python train.py --train_examples=147500 --task="denoising" --mlp_ratio=3 --patch_size=[1, 1] --residual_init="none" --beta1=0.9 --beta2=0.999 --final_lr_fraction=0.01
Rows from block 5 of a small image denoising model, named by matrix and row number. Rows with one number belong to one neuron. Each number is 500 + 25 x the weight over its row's rms, rounded and kept within 0 to 999. All counts start at 0. Numbers have three digits each.
After each neuron's rows are labels from the 100 images, of 14976, where the neuron reaches its largest size: "strongest on" is what is common among them. Only what is clearly more common there than usual is listed. The data: fractals drawn by 1,000 iterated function systems, in grey.
# gate: MLP gate (model.blocks.5.mlp.gate.weight, 576x192), inputs 0-191
# fc1: MLP up (model.blocks.5.mlp.fc1.weight, 576x192), inputs 0-191
# fc2: MLP down (model.blocks.5.mlp.fc2.weight, 192x576, transposed), outputs 0-191

gate.170:472474482503554505458548497517508477489489473536471486473476511489490503480471530479498529505529488507492490542510515525494494475467502492489493494538524550444484508519519505508509461540479469501527488508501492504510513464456492456443512488502502517512479521470476486498549523506495517500506541485535545513506537483489501498444546506489505483572519470481507463494497504514496501454509450494521512501538533480505486508527465526505524522538465485508465436498523508506496479449504453531552531465487506459492489460453486493512497518493496487534514489488499489496532475522505540483
fc1.170:511497483498493476509482507509508509621474509485494506480498526506516501527488514490483490490481573500525475582505492503488526499505489485516521515501482478504435492523500508471497546454509536487501479514527518514491494514507460475489468479503488516508552478537485517494489474530504498432490502517494484512520481513510523481473477475490504466510529501511491497518521464448503507509495530518483515460500488491505475475480485514440519460515473501464527494501485437528508494441486505491441426484514514500497505488511499499504512460526511506505506469484483512501503516498494496440
fc2.170:501513471468476505505510505499505523575486502528513465538489507535500517497508519548491494501495515489467480537474501517486507490509493543547474536484510502480489480554474520550486478507518492500482531483498520492491488505506504466499485456533510498490504504476535478505481491485520471421498509483504478502506514503492549540501472501486489499463509488525488521489528496547491481485542442500501522460485500486489508485489515530473461468510493490545480520501503424532495506477497501528479526403512484518525510483515504511416523485476470521521477500507466465508471506493476466517
strongest on: two maps; sparse

gate.87:514483524475539504456495479496494515466548473500509469483484513505483506493500478521465539476521512471513497457501519511463480523506456465552486524530495563518533487475489472524516501501513497443560470501514529488538479472483512488521470494513522539552471484534498486492506550467500505523545503509438465498477503505488487539506521506458530494491506531532458514474465523489508495523472502493497492523502475470484493510487493493553517504491486523491465466522482516444512494513521486458572548547497501510491497514498458489493494518535514492540499505546504492491511487492502501465
fc1.87:532494488544506484475483483453505563482524506504550476459497566501528505489472465489524525475471516492504516484501464495505540508525530499481539461492477534470491512552495509562507533466510530527503436512499484474489520536518487526514436465510504515521556513512490530507503501484527472485495490481502496486428497496500505516526508492477475516446516501496475555509500513500454516491516534516502497520490499523523489490494504543497443478498493468535494522511500484517523508482501509480534521480527516531508482541496500488528480495484521504527442477476515533471486486511509498454
fc2.87:470552493497482497534537461521516494557485499548490501548508513495520498513492557520513450474505521511549511549459493527499486523486562470523521491511508480501493506494500518518520505499552484514575530499494484499499503487527518488499495487525478494495564506543507485453500428481517513509481500495520499543484429458495482541471490483514488495510487522496540479508499489529512507541499487494511533454472509526513501502541498495499475516513528492475517480486500482546493466499505488532459519513521517519453466486481487466480539480498480486509499536520483499535465495485530504504
strongest on: sparse; two maps

gate.136:503495495502489551470502478506440516492481483468484429469471511492488491534508494528523514485507486505466513491504552490489489498508505485495517544506531472478485501549560510511494469481516510477492493492479509465537526522507512469577434470475477494466447508507514502525517506502504481475513505533507514413510496523515449505471527500514478506489476506480494490552512496484518512493512529543489493558517494532506503514461522480468484479474520513527500484520502479469496468494481502488507530548500514499468523544481549514517507486506475517492488472488511461517456463490495485459
fc1.136:473439524527501466474501486510472521498512534512497529493494487515548486512508444482492493495529475474537489503515491451508531532540479496515500450482522504508513460483502522475548514427531496504480459498523497511468495468536495471521489531537490510532484485508534453494486476518499490435522503502508439458461550508491515511494511502503507548526494508507494502518515457466494506485522552481526474509484536490494512505497482478467572500499454487541483505468520493489482518497478475499526478463478491481501546490495507482531511523557480504510527531493475481516470492503486499509
fc2.136:440518484485530491500502487460564491454504492494457540442489534530472512500513462518520484489517520485517518474514499496435499498548465441481498481472476525507470553449471485529499499498472493474510506499525505531514510464454456488561519514501493492542550506531521501496502501530442479450496494518500508517514476521471479494508487475508515496534483497509497486524487473528494493504503430543482497544520495501486491531518499478534538495502534489505492524510517494501474491495518501514483500483500473530505480464438478484533493498489454497512488467501489530489478469493516488520
strongest on: dense

gate.367:463509489503486505520498547504479553515509491464501525504514495485485492493484472486501479507506531475471499499484495504497512484512470507467516534534479521498479441483488482533510488523536510520447488469455474475481508483489501483502508486486528547464530538507505547516487505521470502486533497510561488511510503489508529508503494445477514535467521496481507488485524531540512481532485498481527495518507507519492483490482490477410516504522545542544547496520496554475523476447520542509471514518498521493524474521479541509493500547446468462510480521479530530519447467515482497520
fc1.367:542534468506479528526484474490491524468509509489483520514478562463497491504499504498522510491491503472510466489474508532481480502469511508438515529515486443475550496491580529508499467515495457514535487523498504489534506491505483471529489491493492502463487506496465506458491540536497480499533508475523482498472500476511498478516462517516518482460520477514507471462506509519540495491532500508471477536500506508466485483491518517536486473521554481546533402540483492507499480471546480497445517510504500508497459529528493507491521519485513489508520475486510454483556493486523496483
fc2.367:520509516506501539512504479505507518479488493525509506544494475479479514505504511499511474527491545504497471485490492496520515485483513519560492522499507500476488504505515524508511498453530509472500448532489501500484505520471513496454491496521477500489534487536500498498491510501593493500493513466497484483470515532500539490552500500489510470512501477489512491501509450434484478482518449525479499421524523490491475479494474512482521501470443447553493527497503474547528554505446456519517496458480465509495541493487500498511498511462544503529473465512464459483523532510460479516
strongest on: dense

gate.140:525499458476521496536479528500500522490483535519518491535505504492539491534477467489505473487506530485468526479479520503502527513518523515472503495477491457472531440490515513491506480503458507492499507478478534490453486486485482510507490460520505502488473477507491510488485483506503489503511505498543510475470526445529502574494479517508498520522509493467489509477483509498470454471438493500421490480490465472503558489469507461494450422514541435540517522509505489512448480512534472539494532499515519506495492533489529471542524524518520491490512503489519539482504506470492501511
fc1.140:495526515485474529479493455494495481476477446498474509483573471499471509497501487501558534502472522500507502543475517507489514502514487466519498532478538513494500490490512513520483471535479507506513500526520458517529507537508526470499507498469519576510525519530526504452493513480531485527464503520481481497513482495515473478517465556464515523474473486474491544519469485504482531468516475509516451489495504532473450512484524530478517484495519513494515469520499493503527496431520459468481486553497505508532520505467533457556475490519482507510507550473502468495461488498538507524
fc2.140:482504457496533530485493476430558523500467485513523492534501509485465471487509501521531524500531466500457499463482532543558474526481541535509542496484497518504485522525513488523511537511503550488496520500492467477512473489546502504485534493513453514483481448481510481524485498498507525514488537488482530504477532504552496497526519459526472475478467484473468499504435463455469483458516468460517468495513499500470492503470504508513494525496511441519465478537453475497503493508472451474520495494519502494469552515484486499485501503502484492483471517466480508499468488524495516498
strongest on: four maps; dense

gate.556:477468500513530517452493508492471510493536483536485465540513472509489521476515476511490501507546501515478428487463493499450518506508498464524448542496447496477489525487485554535500468502496473468497497466548505522531516517512559503483518476477510480493494480514524494474524505496515463501498510505503571502511486538467508454510501495496512519492515511491510484506508547463466503534477502466501467502491467466493519539507515518486473502531452506442461506508533442517505518512470530523511515502494493487504492506495552496492436530509490507538481537491528543482498533485499491509
fc1.556:491506500486481477427496496492522527549477469515504523511480500541494513514493487479503477464504462477503498504467508483504447530484525529516498472477532525503554527502533549474490481500512519467479522516506510483526533535480495491507519470498497483491508504490508539483498525452482490506556507481499537541489508523490493467574492504490515545512570488458505505492498505513498512477527454500491476486492459490484531548497477539520499488531498514523539515509485523485513508536461537510493505573493520505479500494557514495540484530416493494501511504489525463491517494510488488526
fc2.556:463530548518496525495526512494528505471498500491532525482515517520537537507503549487479437476507560509520474499587492503487522488494480508477484505506505491492497485491497522539521505448516538549492490549488494512523525500483498508513513493544495502533490543514496449480503518508463504575450554515548484490489524470536500515507516499477504485527451483510499522520494490534493462505526557474505468513518512528502492470507493500476504496491510536479572502513519483518488527503501469482524474487510483536495506518518499486534502525494493510542477505510533455492525487473519465516
strongest on: sparse

gate.480:521504509476476477503517530476514439469499504473519514475503506457541522528470494531491497499489492453472496513517487502489462505443504493505492554504500482488494510486458500447474524545443536462436507514469526518506491505505484514471529523494505531539554453505456574504493492509504500501525519510498510520523477529507487518518477528489476476457486516516498505491487466516526531476515455516453489447483478478481453476492487506506486485518509492481500517525467488487525490530503458474470512506520518465527510508541490530481499461455504527475487449491475487516530521503505500475
fc1.480:506518560494507481516466498509514463504514520519519515492498490503505475517464507483478473480480464451469517521517527487490494512519523529482466495498458482510570478509551491491517504474439528479510509497460482480518508505514481493513510495512490500474460500438477527474494524556523481507504495471505477535481491497492526506508506485499505504450474493491481495484505517507479502479492483544505491551464488508531519527527510478612520512523549418517484508472485476499542502496500457503490479516499467506496513488512460502487543476479507514467514475520547497496542528496484517506
fc2.480:553486575518531519492494504434478501524495484461466451480537462495494420493465501472518482509499499512479502493471507494535502502524502466468497481530500482536525451479525505477469515518521493498509549508482463483494490482493542501498500502523479498509501446539476497526518493531500540564520453548525502488512531497505496489476490494513485522499535514439513492506486510495459528529497561519492457564509507505504525471486496484511485505510539538504517530506518495476502469457505497503491525484478500479501492484516497513509500531519495488516521516464513491514516520534497560486
strongest on: dark on light

gate.45:498493505530561493488496517481493486516523476493480550523539481523491488490514466529502501491491501514477500524509495482491516497500527540522514500475525506508490526470473520453502511473508490493519499468516479529515497493489510437514499535476528476456492450457523494474497479549459513511535567507476501508494499517468489497515481512513507505556539465562508460458513505497535491467474499521488515453539508491489507440530485467488510532565490511518507481523484507522466505501478467530485546500494495455522463525513507513465467500494473533503502532452464529466513515474481468521
fc1.45:502498496490501480485527506504473514569467504520521507500482483549513506508502505501516517478518496512508501562484466509526510497498515500492489496489498485485434517479504484492498491514449531516483500528489536529502485488509495491521470513517504502509520512452492521511502427507475519483494497507471465488520519525508510523478499520490506452498504520506504510479522487482477494500498614567520523438489519514516524464513495517363522511478483553491514509505509478520514494498510536506487475485503509473545516474462490505538494491490490493480469470516511500511511502504517493507
fc2.45:431538507495492492505514508515493541535496521518525477523511484486499506504509488524487486482506552516479498514471482517512512495503559491560498464488510477503481512482521502502515503495536487477485504483503508488499493517480503483488494504508492491488517491534528486490497431507513477454495517499475506488504485495518541523513489469493496449505502509500490509485526483482485489492518338516485535442503508516481475487522498520495496506499473436535492517484490453533460518521480472528466482462509495522519506463494488500427512473496505528524512494518463484512510487502499478490
strongest on: dense

gate.164:533483521503447494476470549496533459462546492504525458474463491505502506516488517547458530514484490531481518478480531416482514507534475481503506494477499541481519543490499503478542494503529510489471514499483481503516449486441479530512517524472504489539484519504505499525518511502490499531539485478495520504504514515507500471527499446495463508526506473514528500516490494489500502521509550506501520462455510516466505490477508477479453470470521458501521481466556481463522504535473478562487525494505518506494489506495505475518539521507521462474460501554526534484481493486478515481
fc1.164:546478535506473493463504456531489494526476534488590496465496479448525501478487462522505534509509445486487491416443506548501509526519542484532453470484508483529528544524497452501527536451483512468523469519483469482500511508469504485487501509498511532469518467490489458470499513534485490518529509482484492506531529492506510491462518496534523480511504498508505489510512462514501486497473474548497509490489473477535459487483513446522488486488521453523494533484490497530505530501498537490472529506500495511540512490478500484497497473486493511450519510513472491512481524509499495492
fc2.164:477503445490464472531539475549520473510504465450425490520482527511483531501480499479520475499487476477492464536451473523510445486496510514509494526489507490486491438491496514517512509553487504531477502512508494509506495497502488477523487486523511526464465513521488494475517494495519474526525499482502482475541495479491512489502493494469483419466512494515511508499539496516561473516497535489530532490530498521498467491500473492501510499490476476568483496494523496480499487496454460486467489443497478526533511499483504493468520442497526517522431499481533544528506508501495475516
strongest on: dense

gate.35:465508493500454487509521497513471482501512523490472463485498483489493500502524523541490593516525533511439493512450498508529517484522472448475540504523507496491478524476485449476503484567514514530455472481515513524514491517506503472517483520476511491508448483451504532499501484497504515510486505510482474494501494481510504531485481510495469524470492523464513495487506491587530503521475465499504544525473515495514486490517497471475488511491587468493508494473514485482476477465499515554494442542518490477455513536490513491487529510492510507479516511543505482518489506496521486526
fc1.35:489503463520490478502486514510530499492510497507459539505470492555517513493516462495521496518498470512536477520511494475486507502510505509503476510506474536536487539483452507512543504455504463508535512529502486513509488519501520504471493485496537480554511464531484529482490510552512488537472525493516511510481486526485493564499562488485535518501478500565487499481476508456458466503478486533487513465474505463505469515508484560473451490514491482408451547481514498473534519531481517522488511570501499494502495494478495484479482496482479502494473499549505538490520518492502492502
fc2.35:484513453484486498495483413476512485530497520518490528514508487450520507510483509551509507537502476517477515489464500513509499500518466432504492502512480490501492532493448488422540489510494520516480511476500499512501505483496505520508501493506495487480575482506489473511493552501472477480491519480487491523520459587501486519427485490497498457536482531501497525503480509467520494509471516479480489506512479520500508504507474455510512517507527527514507487505470470457511500484496437486457492495487473522519479484502478451509512471521438502462499537506484541477528495503509486482
strongest on: dense

gate.287:500492474511484511497516491509487545513504500442453488506489472469514497496481488492512498508480496499543503551489534476522518515511541496501486477467486459518437467466496513489547478498506476482483527520499487491516547497475446484452518436499513473505522491552486482491518479554497444510496514491500553501471470476489479456500472525505519506548502487478506496510499489490533506500546514487457510487509462435513486498508493539488556503519472479536489522516466477513501508521491507514490475525506504496546467542491523496502531524484513534460458491455517495514547521494470496466
fc1.287:482528526488509497492521492507479457480522505512504515486507448464505485431483502518521466476507479520494449501491556497487486481537472448493498497519504529496511486560526499463476510460537490460501544483494515500534498521481495481507480544484554491476527482477498470525477443470505501474468504488519511508498502517494543476484475532476479502506518495491523513513513500521494502526471475532481509524498498473513536491564535500484486511530538520514488497459467477509495514479486504487538524465500547496516530495537484518554541522489500495534568468469449537514529471491495491518
fc2.287:510538532489473455499509464473508556534491481489477490574476523519481514496490513519495487534523472479465483515434493464470507499499525438536480523498499491457495449474524489551545476521499495496488518492508494503538520520507518463501503501496518473508530512500512488475508496483489492503525513506501489492496461546469477536484522499501491514548513494497502513529468465529506477498481477487517488575516494502508479483501472522554489478498544543495442499488461507488535484466504478485516492530493510505465492527533497469485509412488504492491503504493517444494518487505539491486
strongest on: dark on light

gate.322:523473509510560542471526484527507527508524485489488518493489490526523475488524453527518498458499516489473481496478519523520506525488528483518483522537526526517486520504494526493514432479533509486480516495504482515499497500485547524501498501454527509481488419437520495507470513521537504460549534495491507478499523549447496425489444497502527522517519520486481510475522550503478491500488494507458496525493480473511515507483541489479495507561483524494455498499465489515524508479482463507505523474489505467535523505449519517513443533514495530497509518468486518478482507517495499484
fc1.322:511534581503494494464509480510496497625522513536550492478524525485527503472533485509492488476527412483485492538453508491499502492496483501500469520527510512502551496507506522491499491514524509500519539480513501506518517541509521488542525496477529504482466503478489490544491458476499503489548504488517519505531510512481493468521497488504486492515488511475496500510509480487490493464486499525471505521511491488483569490530527482501492494519504483514490490507479501451523503526560469465504527487500486494497516539518489489505524522536468486517448487463481480463471479497505502444
fc2.322:520501619502522507466498512498489598474515506504519497545479505538517517510498510518497495473506488518526487470546513489486484510523507467491518462501511509547497517429478525524528464457488485502515468532512507492502555517502508507512508486510489496501539488508520510511506468512455489544464499531468478471491513468507489533467475534505530546514493533498487498504490519520456470509505496547513503493503516485479506492502501504523488482461512540492516488504494483426497518503452449510554499483494491512499512516474486505490484528476483496490516480505524449506482527505513486492
strongest on: sparse

gate.399:517478536480500500476486493509493473495531498482537517476461474523529509493480533490481470489493525484515489464544533505511482506525489556484505482500471545505543490494506486500512489493481511486499481515501529462520483421485506476491482516486486484516506522467487474474495521527503499561530492493510556475496477529450503513506442520501477472493497488522518501523490506494504511448478514529516490482495491508491507471519473495553517491491510508491522466459504496492484508517481421548535490494501481477510504506476476487541502502509556496551494509469476569555511504485529496586
fc1.399:458487482511522518488479488526539455527526516514530533506493502521518515507537490544472510489525505502480490437529459506502505546487460485514489522490487486495469507452497521543533506511486485501498497525474523461505484456520520473485481525526486517522547497532519501499538463440509494531499505502437532520485498498489506511477448520500494532517471507522486502487505499491522510491477559467513518460477526525487494500474459517483518494481496553529537498503515476471528494514490457489568447483488488477490497529499501503505488486489509490540531556569463477484522489494476473492
fc2.399:530501539483528526493503503500461571469483472497493516460519484521516523509496515477509467540502533485494488506500493494500507502463513471522487459501503529502520489516525531504504482541517494514531483514485481504498461505468523505472478497493464481530485490549471509477528515494475504497527518483491504523488544528555510462451529484520490476529494501505517548536531490468491495493490467515488559505481504489501501514513496507502526500470490487493541486504529501474451604527515497525451466526470470530548541481513460509514480512530450503525541473495514486516541511514474470464
strongest on: dark on light; dense

gate.139:532501519476505489509468451534513493490500516468461547535506529473451511497477519508452529506492470520524510468479512532502467524497503545467510520542493504517502510524506496490491504492500485497508462488468514490515526483475474478483521491449503495498502484470479477498492566509484528531497506515501505559462502483485485514534516520509500454469496495548508479482492481504503497499499528543529502517489491463539470465500479511521482512508493490397486535500489502534461526536529457563477514555489476509502496505511476475509513440462484492482473463476524479529490505528505520520
fc1.139:509518501504540473413528470516464516527499458508509519523508484522507479494519512460486447480512534481492493502564501477504524532500483526528459519497493499535478505530507529452478517528505484507488510521520518479524507512518497464501503494544520530492530495513480496465516513487485482425514506463515469438516491507508527482513498499490499510476504499484456490507544491524537512479514480527507462525526531524496564477527489485507489501488466481480481500533536515560537520497538551465479497439474492501452522483511478510539476507502489508496498498445484527522495501516503500482
fc2.139:537482525524504496510479530494503518542470510525535479523518475468487485499510519514499478489512426514490528456492497459489563504537488529484479478498507451537506518531496497547495508482478495519491518518514528505504479474486489500526485501481504499524507480492496506481491506515535493451494492545476498494515492466521483531495496525543498472504508483461474518510506504524478489462484536467511481477499496496503532483514501515533516524512500509351504513493498459519513459487461499488558483563500509508486484502512490507529462526535514470480518534470491504476474505494505513527
strongest on: two maps

gate.59:506500479487512485483484495528505478529498488558507479543492463526506512476518503531496485485521528485477488513529507505516472521514484481503464506509496543490539556400490516512500472463527514529524517542521509523503489510484576523494515520465499516440480448448501471515481507500478494507518507498496529488540515524478517496468490463494497477494498487503450494496508482482492494486511518518485528542492474498491476501503495510522528525462511542469494578513495473457528530482486452467500548514492513523504526475518454503502502527481498528509528491467475462518533519495473495538
fc1.59:476480541503475499524503488548514513460469520441473520518496482510511495535473538504515486510480448496549486459478489499503526487506483483470517512462516457510474476489502503492455496535525511491481500496469512484485525523457500490468534499536520471510508505554485522468519521499514509465566508507509479511508526484507494472503515468483496488520468477477561527505542473524467508576505506476433516507477491515554506468510493483444515489513513529507482519520502453540517504533480532522446523494500497508537522531517511491505505508522487519531487449482507482474494517509509513466
fc2.59:531499460494490503491493486501533449539435510462484461486516523498525460517511474519503503516518544489515489486472492469512505487537520498486532532504506483497523506464519488527485508479503489485566552483497478516533483485542499498499512486491499497488480492486487522496514497501488502509495489510533514496497475504490509501513513454527495510492541504486490505512488492575514531493491560462494482467483513520546585512496504471510487491570534542476506516513533525557513476472505560484523558540499512490509505537509520495569524506499510515471473516518535476490527492488515526495
strongest on: dark on light

gate.243:476466512508481527494476504510473512492522510489473480525533451494558516529495472500503469476507480522484541491450444488480504532470499529509498486467526482488478563511507491483520514493532492502510515483508498544516496509495476483525491506509536487513498491529525495485504511532501501478507603502500494472481513524511483459513527477505502543506478478489478482476515471507524494552490474474517484494513529499507498518492487504456495504508497553538462449490496518462487452466494535499493511477520507428494533466538562502452496507497480475516489537492494458506457495487472470465
fc1.243:468523515489490515521504510488482491446502504501595486502496491524477500472492502495508483503497503487480513464522526474483484507493501498510466453539498529509640487515497503528486490512546460487517479504483469465497539507497516509491509488508505502489479498502504491502498534471499514483618502512512507504499519490491501503520501499514500525491502502486497501493505498528502490503491450490490495405485491514506524517494503490576485500513508522531505504497484514472460506497544500496547506465489481501490459507505493507503490512502489487492510522498498496498507490499477506582
fc2.243:500485580518509520513491481487502487487522501470590513469509478480503492503494510504503515506514462506532521497522517492503497496499500464473509506466497503530535501497500484431498496440466515506532513497503508495504516501514515508468514498500496505537451495513514504493504507508481515487410494511496527522493547495492477460494512493501502483541500506510494488496485511450495498495501569498495496447486497510504521488489508493514517531512486499445519490511501537468518507470526551502555510555481504501468484551490496497637491503508497508491524516496502501512503505503500510499
strongest on: dense

gate.269:472477434522471498524522509476507519407510526500431520502501498503485518509527503493521581511483476517531506454550501493510485503476507569479518493484525500510513533475489494469541507512497480525473500492513503518477528494513492478483503506478482504537519459538522486486520469513506511546495511501467529473522512488488487495529508467471485504496476473516482501454474494506478486544493519431518492479494533479482489504495502497481506491484582530488480516500496507542471511524488513510449496498481516492473510508462504486496497489536521507457488482506484446535504515518484510554
fc1.269:506479489527453484514489508523519495495564521444510499523491489503422507500503476468483543503527524492562526548532538503488489490501507482476523440510491510499495485488466516481552495498487472523498503520497513478502528464562522479512481522515528506494510534513485501513482470509546485528480488485467490498551529471514496513512494496492521480471464494483484489472533498465524499518480498471536524488481521492454488517493472488537505480478532526455511530476495482518476481539517502496569440493488490520498512448513472526513518505471479499476492513521480443523467475463519501506
fc2.269:525490537500479505468507503522476544516500466537553485510501508445553506523510496492515508458511503494505496540519508528495499479499505470486503517510492467533546489532474492502483496444529507491515517484507478494518498516469499496546513480508497456475553487504527500504479534492470479479467522519532491483518498485481493491521487485485490550491506520511475506493516495516432487531476492551485519565500524480522516508512524507511438477511541554516528455530508479431505457519499496501584499513528476523488515536521472511493515538505507503505538475491459495512462524485488496502
strongest on: dark on light

gate.381:518480549495537496494446513533462524514524493498523482488512562517498504498480494449484431471473508500500505482495470488504495523494508527517499485499483451472519455550510508526484514516526527505494452477499488495521466502509523499550480512502522517503540498479535514494476467549525487482481519506525487466519508506498481496451515490489508496528456521452526481514531454510527489452492503524527500513514496472502508522460501461521500503507511479501495454481493543505533477491476509487517534455487533460530546481504484494471501522474544535499520464510465506445535494501566516500
fc1.381:480486493481497507479516539478487511472526481533443495481522471492483488521502452497491512508491438479504529468522434478527500495494505562498516548487501466500470468450497515494498492525435520523488489503503501538488453503528516488554501509480492468518518480513562517505482488535466493528422491483492496485494507511528502497487531512493492524504467522491495481485518495510479513485501543493523508549522513521476510491517489511420470516486499542480457492494520541490532496551478516485485552499461500499523539493481542481553503491482500510478521521507502513494519508497527494473
fc2.381:442527462507499487508473522476512480434477528489394525500488497496490505493477457442453476506491530486490499472485500501490485473514489510522490450530501493487514518446539473515511507532513510484477475508492468509489494514454483459509476518492497519482520527497486501508505460507508481570555485482484497513493471487517490502493509508510485484490491498523509499500533464470497524519492433503499538531491504535504468503502498498460545492501520478540516513491485510509490510522482444461461436525506494492491525437475491525484511514508531487513486449503508521521473493497479481487
strongest on: dense